config.toml
model = "audio captioner"
n_mels = 40
encoder_norm = "batchnorm"
encoder_activation = "relu"
fusion = "cross_attention"
decoder_bias = "qkv"
decoder_qk_norm = false
decoder_parallel_block = false
decoder_positions = "learned"
decoder_cross_attention_every = 1
residual_init = "none"
beta2 = 0.98
eps = 1e-06
final_lr_fraction = 0.05
Rows from block 7 of the audio encoder, named by matrix and row number. Rows with one number belong to one channel. Each number is 128 + 32 x the weight over its row's rms, rounded and kept within 0 to 255. All counts start at 0. Numbers have three digits each.
# convs0: first width-5 conv (encoder.blocks.7.convs.0.weight, 144x144x5), inputs 84-97, a 5 kernel for each
# convs1: second width-5 conv (encoder.blocks.7.convs.1.weight, 144x144x5, transposed), outputs 84-97, a 5 kernel for each
convs0.58:075050080091101093108145162094111113133152131100126135104093139149149154139108106147127122127116106080077148182135123156147091156119143123170155137131133134120102153118100069091119114143111151125118132106104135
convs1.58:138098100151145137157096085124099118098114107114102068139132134123130156126083113146178176109124139116118117152136088073141170196154126099152143140091136136118165148121137141161180091111122120140089119138148162
convs0.59:150161137135171099151157157181134076072074086142143111119126161175162158197137129119130145086089076110111060068063082095105088146127127119144155107164138125098118117129147168173161173131090121080153141097066072
convs1.59:158153150082067125163147172147097067054032031136127098132162064136171126124138099111123158048076100096077122126104141176141147144079042096108156119133143157163126117076105116114136158176148138106132127123118075
convs0.60:104137162128115115184133155151138121139150134106203147117140049110106125070135176151160133105103090096137051047034141165117059063153133111149144124177151131142102123134115133130141080113120145131121130135159147
convs1.60:158147141118105114153153134133111188191149117166146154153185202210174125145079102095147170125153162143146108092087159127098078133128126161157138153114109144155112112130115153117122123153146162183124149130119139
convs0.61:101097082138139123128095163159106089141138152091059115124077122099137120104135181118117135100133161159104163125177146123178162150169103190134055116100123129153160180133145135134152113142162175184106104147168117
convs1.61:128114125163131135114109105110080093082030046112108158119113183126128106140098106109137202141114076117160158174139126138044083125148127076035102069091086110111144142041113151118131115082124174119100114136154177
convs0.62:139089134167164133126123147182113125113129113122145119125128078116124064141076098077081111082120081105134102064108142131142145077017059191139138139184072135105120126151135131134159129159115157160049113133101136
convs1.62:119113120150143143115114152155146125133085076159143136143119143032102119166078054062043134145155148140160099141094057138137103120097107035087114128169081071077130161099085053075119137121103118137129133111041017
convs0.63:092113105148162090109141161202105144147143150143119145138090122097144171165092136149170130110092118128132096097104103121062081127108121159149102160164130099138115117110120133121096113105090122071167171169145127
convs1.63:155130149104098195203146097134155149158135101132141106092113129140142144170177190166151120126142131124094146149127107171140130138123048106133154149124156147136133121116100073062107104069065103080144169187129107
convs0.64:144142116078064112065101135139097121144173143131131131101044131144123125135118151094115115179150108074093131126130078051126183171126092097080126137083108123194175130077150119131155189156146133146143149113086083
convs1.64:128109106084105103135135116045133106066051030103148115127142148142122090072138159103167192123113108089128172174159164146147120129097127069163084079145108107127106132070057116179131158142097135125127148109161149
convs0.65:115072098118170063086098115165090121132097136139105134141157149161130147134095067101129150160146129115121132151122086080148146128162159093131112152113087092153118139091118126147119129121085088110131123146135100
convs1.65:120130153138124092085129114098121118177178136102128152154124078101134166125153129145195182124141135165155168107114079109096108132109082175131138126154127164134133148168166150167151125113151143133102143160136114
convs0.66:087124106118139170164161120116130115103102144127069103118119127158137114159195159133148121067163166162152134156110172194021127110100103185149118119144140120117080075181165125117133088103144162107106148157135144
convs1.66:066077116135114133134144139186094117134141138133083119119099131055040061134146083098160118185145112125190164154125129096135147110114122041081123147139090088100112071066162124120143124095122095147136127087098122
convs0.67:146143145151146112122073015000101104140135131149128153094120101169104090109171074115117126182133134140167128172172146162151107127157146133145163140163099125145116120042086116127088147107121052038101124160133197
convs1.67:140128116113136182157162135141129142141101155139092092125141149137141155096071075136165138200188178145109161164187137119108069157130035158093101104143166144081067078132102126148138158123103140162056095163147122
convs0.68:091083107130132177086098109129117138131178192165101083154049037096093133135135127134142148117145126089097165137103088099158141084057023062086066091077152121116128140116149168077099165107070116088137109093109183
convs1.68:118119160130143065099162173124126155155109098076155159142124140185172118060122111138158153168168132089127180122085146126083128188125134146142122099086095065115145126087144140153122088055068107079075085111143154
convs0.69:092066083118099077008027073076114135113114174134062117132086082115136139148113131131106100059090101098109091144143125103136097084123126098098145151164171152112119103129155155145172158097145161130156151124109121
convs1.69:108142162158145118155172173119127119112118127133132142128149120147134038080154169099092090116081074086087177150073071143077091129160115143182153156106158131137120128130135123179163145121135162150163170196138154
convs0.70:128109121138131095112117106099116118140127117085078155155182118124139108143073087088089105112127120121132128144142115134146159171127101121090126153141128117139133182132127135119121076060028093130158111102088119
convs1.70:122128151139126149107102124160125151172167187083130123087082114108133154167133103102142109094105082118098076104149188184129140092113092113097136123078180177187182228121122147136130125162124145126109117139138135
convs0.71:170104097116095160153147184179101119093090063121119115129157148158153181182179152104099127139138108121146121127083066075133091142148162120122072075106141108077125148088091120131113143122100123144164139168178179
convs1.71:130125103056028141123102154192068104115110088117084098068057137092130150105079080146197183173160095101113116125150174160143170154161132070115137073076140145174151157136117104133099114133142142134093108153188129
convs0.72:123123140147168141119140165176111094094120161146087139112169165138116127175094081065093118104122107099093118120148150139149136133169143164095095138162120090093101119097117132155143065089169165128170151128107122
convs1.72:107097118106131135160145141149078063112122132043084125163140098076088140134132134080153177138083077116107113126152157160072101089102154120121142133106100102089088078135197177163146133122105089131070070140134166
convs0.73:109128138113082124154168137229136132141147089111127107081074139157191180102145162167142095143128151099064168133130112048147143149139102123175150155136114120162165149132124131172137139091124123172146117151163096
convs1.73:127108128118122109087128162165171178137109120145113158095083097134075088074160149107122122170177147129141134121098128105164174159120123146080095091138141127066060139146123070103141106084121075107190148167156115
convs0.74:131146130164162100108129082065176125103122117134164157162113140129162134130118140140158150157126161124128164124133117137189136132151162135116124143102097089066084101125138169163190174168149111066162155182166123
convs1.74:175166173150136112090033075075096128095121119137139107098095164139143168141139133181158136155129134153151122151180143135138091121144135157128092089053102079108148131150166138124115102102111138154051080122136102
convs0.75:107135094071120177181087140156158092074103120028147171180089057113152130095156137113123119129115113104079072144142161118073088130081054113100105163132161157156136140056096131139149143137097165126148175161156080
convs1.75:100126147159123138155139098137077118164139082161140076082041131118116145204160141140140123122134143133170132120071114187106127118112123130096051150068121137145119153123107138138153121107092103115071107088114124
convs0.76:171158141132182137139167181216183131117062082122121140121180100147144114136117112085114167101121097110098093128111148153174128080077138117151101167150126141159113113172176124143151050119192149114110151082147166
convs1.76:145133149134149137163135148126073111131139146041098157171186125113099152175091068079089117124097096102131124054047082147095059112121133164164126134101104110139155135107122106137161104068090096080065062085120134
convs0.77:121117153153154085101069119141104125137158144172123146133148079116128159168138129124122126142117131155153203175178147139146124142156145088105124133177105120091107125038071106089104191151139110126115103093106130
convs1.77:134129154193154171105100147148149137140119117082135127110130106115144165125124149127129128187164142146119111096088078094136118132157116123145136156127076122165118118129098087073092182151146141114103074129115102
convs0.78:131128119121149093111141160151158151114091096097129140147169106158141163141082085164165171124139136141173104107127101096093139146125106120120153138155158168182133146114147156136134099078124129109118136109117154
convs1.78:074140144110091165112086134165113123127161167086142139136131171124145133166177200165118128182128100062056130076106172167063049109065079100090150136148127141166188203124132129151135158128128140174085110110142133
convs0.79:117122135149118110101145181189175127119093090138159131153110151151128156181135154191158095084095160141132104167162160153136181177133143131127113100115170146108164192060082130116132157117113105100118099049058088
convs1.79:136144185167171162169139127136073127115093077171124121119128138159143152116104129105087077130127140132099160116094139150115106094120140086135121155173130151165160136132122113125128132156174151134138117082078086
convs0.80:088102111131158138138168117074158156132118168093149106114131113120085065077153157157157092139087119127164131045077120073097012054014188059101124124113098102164098134150117107130124089112151148134148134176144101
convs1.80:133142151120127140121104127097136153142114095201139139143095070146133161158115100129143171086133164143142162165128101148151103138152174136146092075115140143084114143086124113140136161129076115142118123138102109
convs0.81:129128115122140120129130080130132148170082143103124173126164126112137095176121136108068086107151138100069111096114170136101108084103038105131074055163136151146114109114115075107127105114144076123172132137129146
convs1.81:152139151154149112163183152139109138124073105179193141140084142095131169198185168161147100121162147124110115095153119187124187118048037152129126094157104132137100114107096115109165162084088135111124127099043063
convs0.82:160112018074099148129139140110154133136128085091111159154131092116117115130136136124097157118111101064101090077119117128154116111100122164163111074072151143151115079136122123151148144160170099053087146145121097
convs1.82:199155136141132131124112118103088105104106128138129118054059137145148158145156160179203165117117108083072155105126129200099113111101063094116154157121123164161124048136143136085058146162139131110128138167169114
convs0.83:103111124179157156124118098075133161102128109074124107126187075092140158193151171204170139109144151189170116121159175182124148146177114125177132096003125118144161180111103113122109099115065102097121106132187198
convs1.83:172115127116081106077152117082139115094095123130118042041109150167182176085118160166154114082126144169150075137182167164097093146122173103118110109084116104159168160125123137105109138093130113131105131157142120
convs0.84:137100101150143184151122170136089099151142176061130125128153126127110129083123099158165156157116163130137164087134122119139155162150177142158157179144114106081156172136113138117087109109097139131170156176170251
convs1.84:104087097059074150113124116172123124134085136151128157104134092164056097077046057077127141078203163149104102161147135153093034147111097149122124073147083122054051154071093090117146124052067115140068086080110139
convs0.85:056127106054061121114154119136080122153167153165173135104084116136133161162121121143176149194150118120137139167160132150137151082118131128091086120110161135123083113159170139152088112108095090111108137143132136
convs1.85:149184189137128079106161201205169152132102104101107140172137093115147189204143189166135162136084119110147128119130116082183159115080113152187159140154111114137136126155153111090082143154157139115141158127087116
convs0.86:102150172170142040034082131144116126119145098124154098149152138142139135135207169148113093112162173158171166147127120131152151119129189133069089152143121138141156140136093147085112145124099132141109090159142146
convs1.86:078065090144166088067104133121106120108111111105116116139133093125134127180144185194157158150118130097121132160169110112095080133087131126126106147136100141145129090128164165161139154100152158160031092166138139
convs0.87:127123142101119139155124131132086126102082063129126145168084113106179147107136129124149126122110119157141049060094121136124121141134131142157126104161135139116180158111100142106065077106084146116115165109092112
convs1.87:125111132146114130128132122114127146154114109097145164096094148134112154122147093111118106156107114130111129068043081124105084094141140099073142141113151164137125175140149142168097127145130163165118122126142134
convs0.88:138101148123117127156101131085114076142078117051121116076132139116131121098189129152104139234127095102094192066134132092136041108042126114150116116141140123128102125093095135136132149147126154116140131128156092
convs1.88:068106107116122131129080112133113114118095078178097117115082095156119149168093087123134136081145112107091145118181116144123104126167141149130129093123153106111116128103142144151116159126115104116136126135103126
convs0.89:141117110110105120129136096161136147154166113085151111128100065115114152119067085120164135133109093101102113089132136118149155154148095106176154119165118105161129157092095101131088121112106117135073124112121085
convs1.89:162132146127080052093139101118143155169146120128150097138189149129151100141102081083098076096085149106152135120100116118156098158131132133145128150149153144133098144144114133087098124157150127178147181147109148
convs0.90:158130108117136129081108108180127094095129156158164044136131186127129130185127077079114141157139165128138103094112085106060079111063097096129076095141096130159136120088102129170165166137125145117147151147086103
convs1.90:151166142119128127148075134145156126138082061162142103104130130155157130189160135165163160078086149154157147162148137081158084112111143084147145139142138159140156119151130096131180198143189144134161151081073097
convs0.91:069093135159207084102079103126167139077123139140160101048093078103098057125127093143170160150148148161179125110079142157140159145160164108163153136161109145122143135138132142120135103128110104127077036070131133
convs1.91:158134097075093110141123078076097119140086108118124100143154105168168127066132133113064088070161164154173107104137148105128055085101111155139157110095147143108110144122073087128168103114102131132123140133123119
convs0.92:119109112111141143115147148142102123131174113108099116105161128043063115177086112113122157158163155135162128111059043128151135137126110138149134099106073103110129105146140122141152102098114140170100107149128146
convs1.92:111134176216170125141133103134137130140146169154170185178230118154150100081146136107138155085097128132184092090124156098151098108102122139095155150164195135148136131110120119115133178145142151189143087115097109
convs0.93:081120160131042135149157126145118111111097124179127128160168137116104135133130093135155085132173152162160167136131119150171148146144145157119137119117075123146124158103024159123121137151141161154121118140133091
convs1.93:080083112109127108086043025090088087110149164053104103138126146138108072146162148140147160162139119119128142136149123111033095094122098120122134138123083114145131138137132122138178142131130105151063078101115120
convs0.94:163161131110105076098162171134065154158132162162144095121105143136154143085113075158144166108083107131153128067111120114108111100106127108076087052145127128094156174074170187149148122138123139056143188159114102
convs1.94:141163186179181086083143171155154118137083076090164097136132134163151144152120112121118137156103127126097103109120139148156172153165142000097134131145144106135164105112114156181164140137113123090122139167152085
convs0.95:165141099102173143142148171141084098073099142175159118146111153158118114139119102122103151152160156123147141146100107143084106129137103140127143129166124162139138142088081105145146140152152137124138125104135142
convs1.95:144121153142124154139089092125094120077048137096094109132133180117149181180215144133108127200183168138159169127118130132150112099135111150141134149141096112100112126111115124108106062105096098110103086096105119
convs0.96:159207148095120125144123121163102107057095089150169126124127166201180155102092115108160178100117107094131146136125151137134168173150178159145159132173119112145142152130122124153153142175141136119105149090143113
convs1.96:147121101051086148141116148163085087055055105106179162156179075078114167150126133138153117190168148147154096098131160150122084115143168069075102095072124092134127099088085104077073090085087114134120119124136134
convs0.97:111118137145111143204128125099143113128089060064158131156107066110115103097148151140129116114102127148154115121109119098093108136173101131209141127139135091124153112125093102110131086093130137154108137152147096
convs1.97:116156147119127086134122106098140158133076066181163145138162154101064099158117147137134132086130150156141061056102115149112169148113112145196168170117160141121090120143109093120149169155143172156198194129116137
convs0.98:140169116086103101080070120180129156153124120190190165177110102094091116040164128070091171103075117141158136087097095108120115079090079140115070085113105148122108135104096115131155134180185216193141125111145156
convs1.98:146106155151147111128086098102148146152116125145105112092100109142127112140127121090111147209155140151092138121099102127088058106127149151147123087087103127190180155081110105139141128148142118105119061053109118
convs0.99:061072064042082120129156121126112148144156136110113134156181100142075105143093128140098125110152164162157150064096091113137161138110143164077104144142155095081102171107121116121122094070091139160179077095165143
convs1.99:108132148068102141135170155122134166122125154122130095116133120138116096113104091161174166167114080118109094052088143154104112145117156126163101027080178181198107092110130135067086136157140130132081049133162136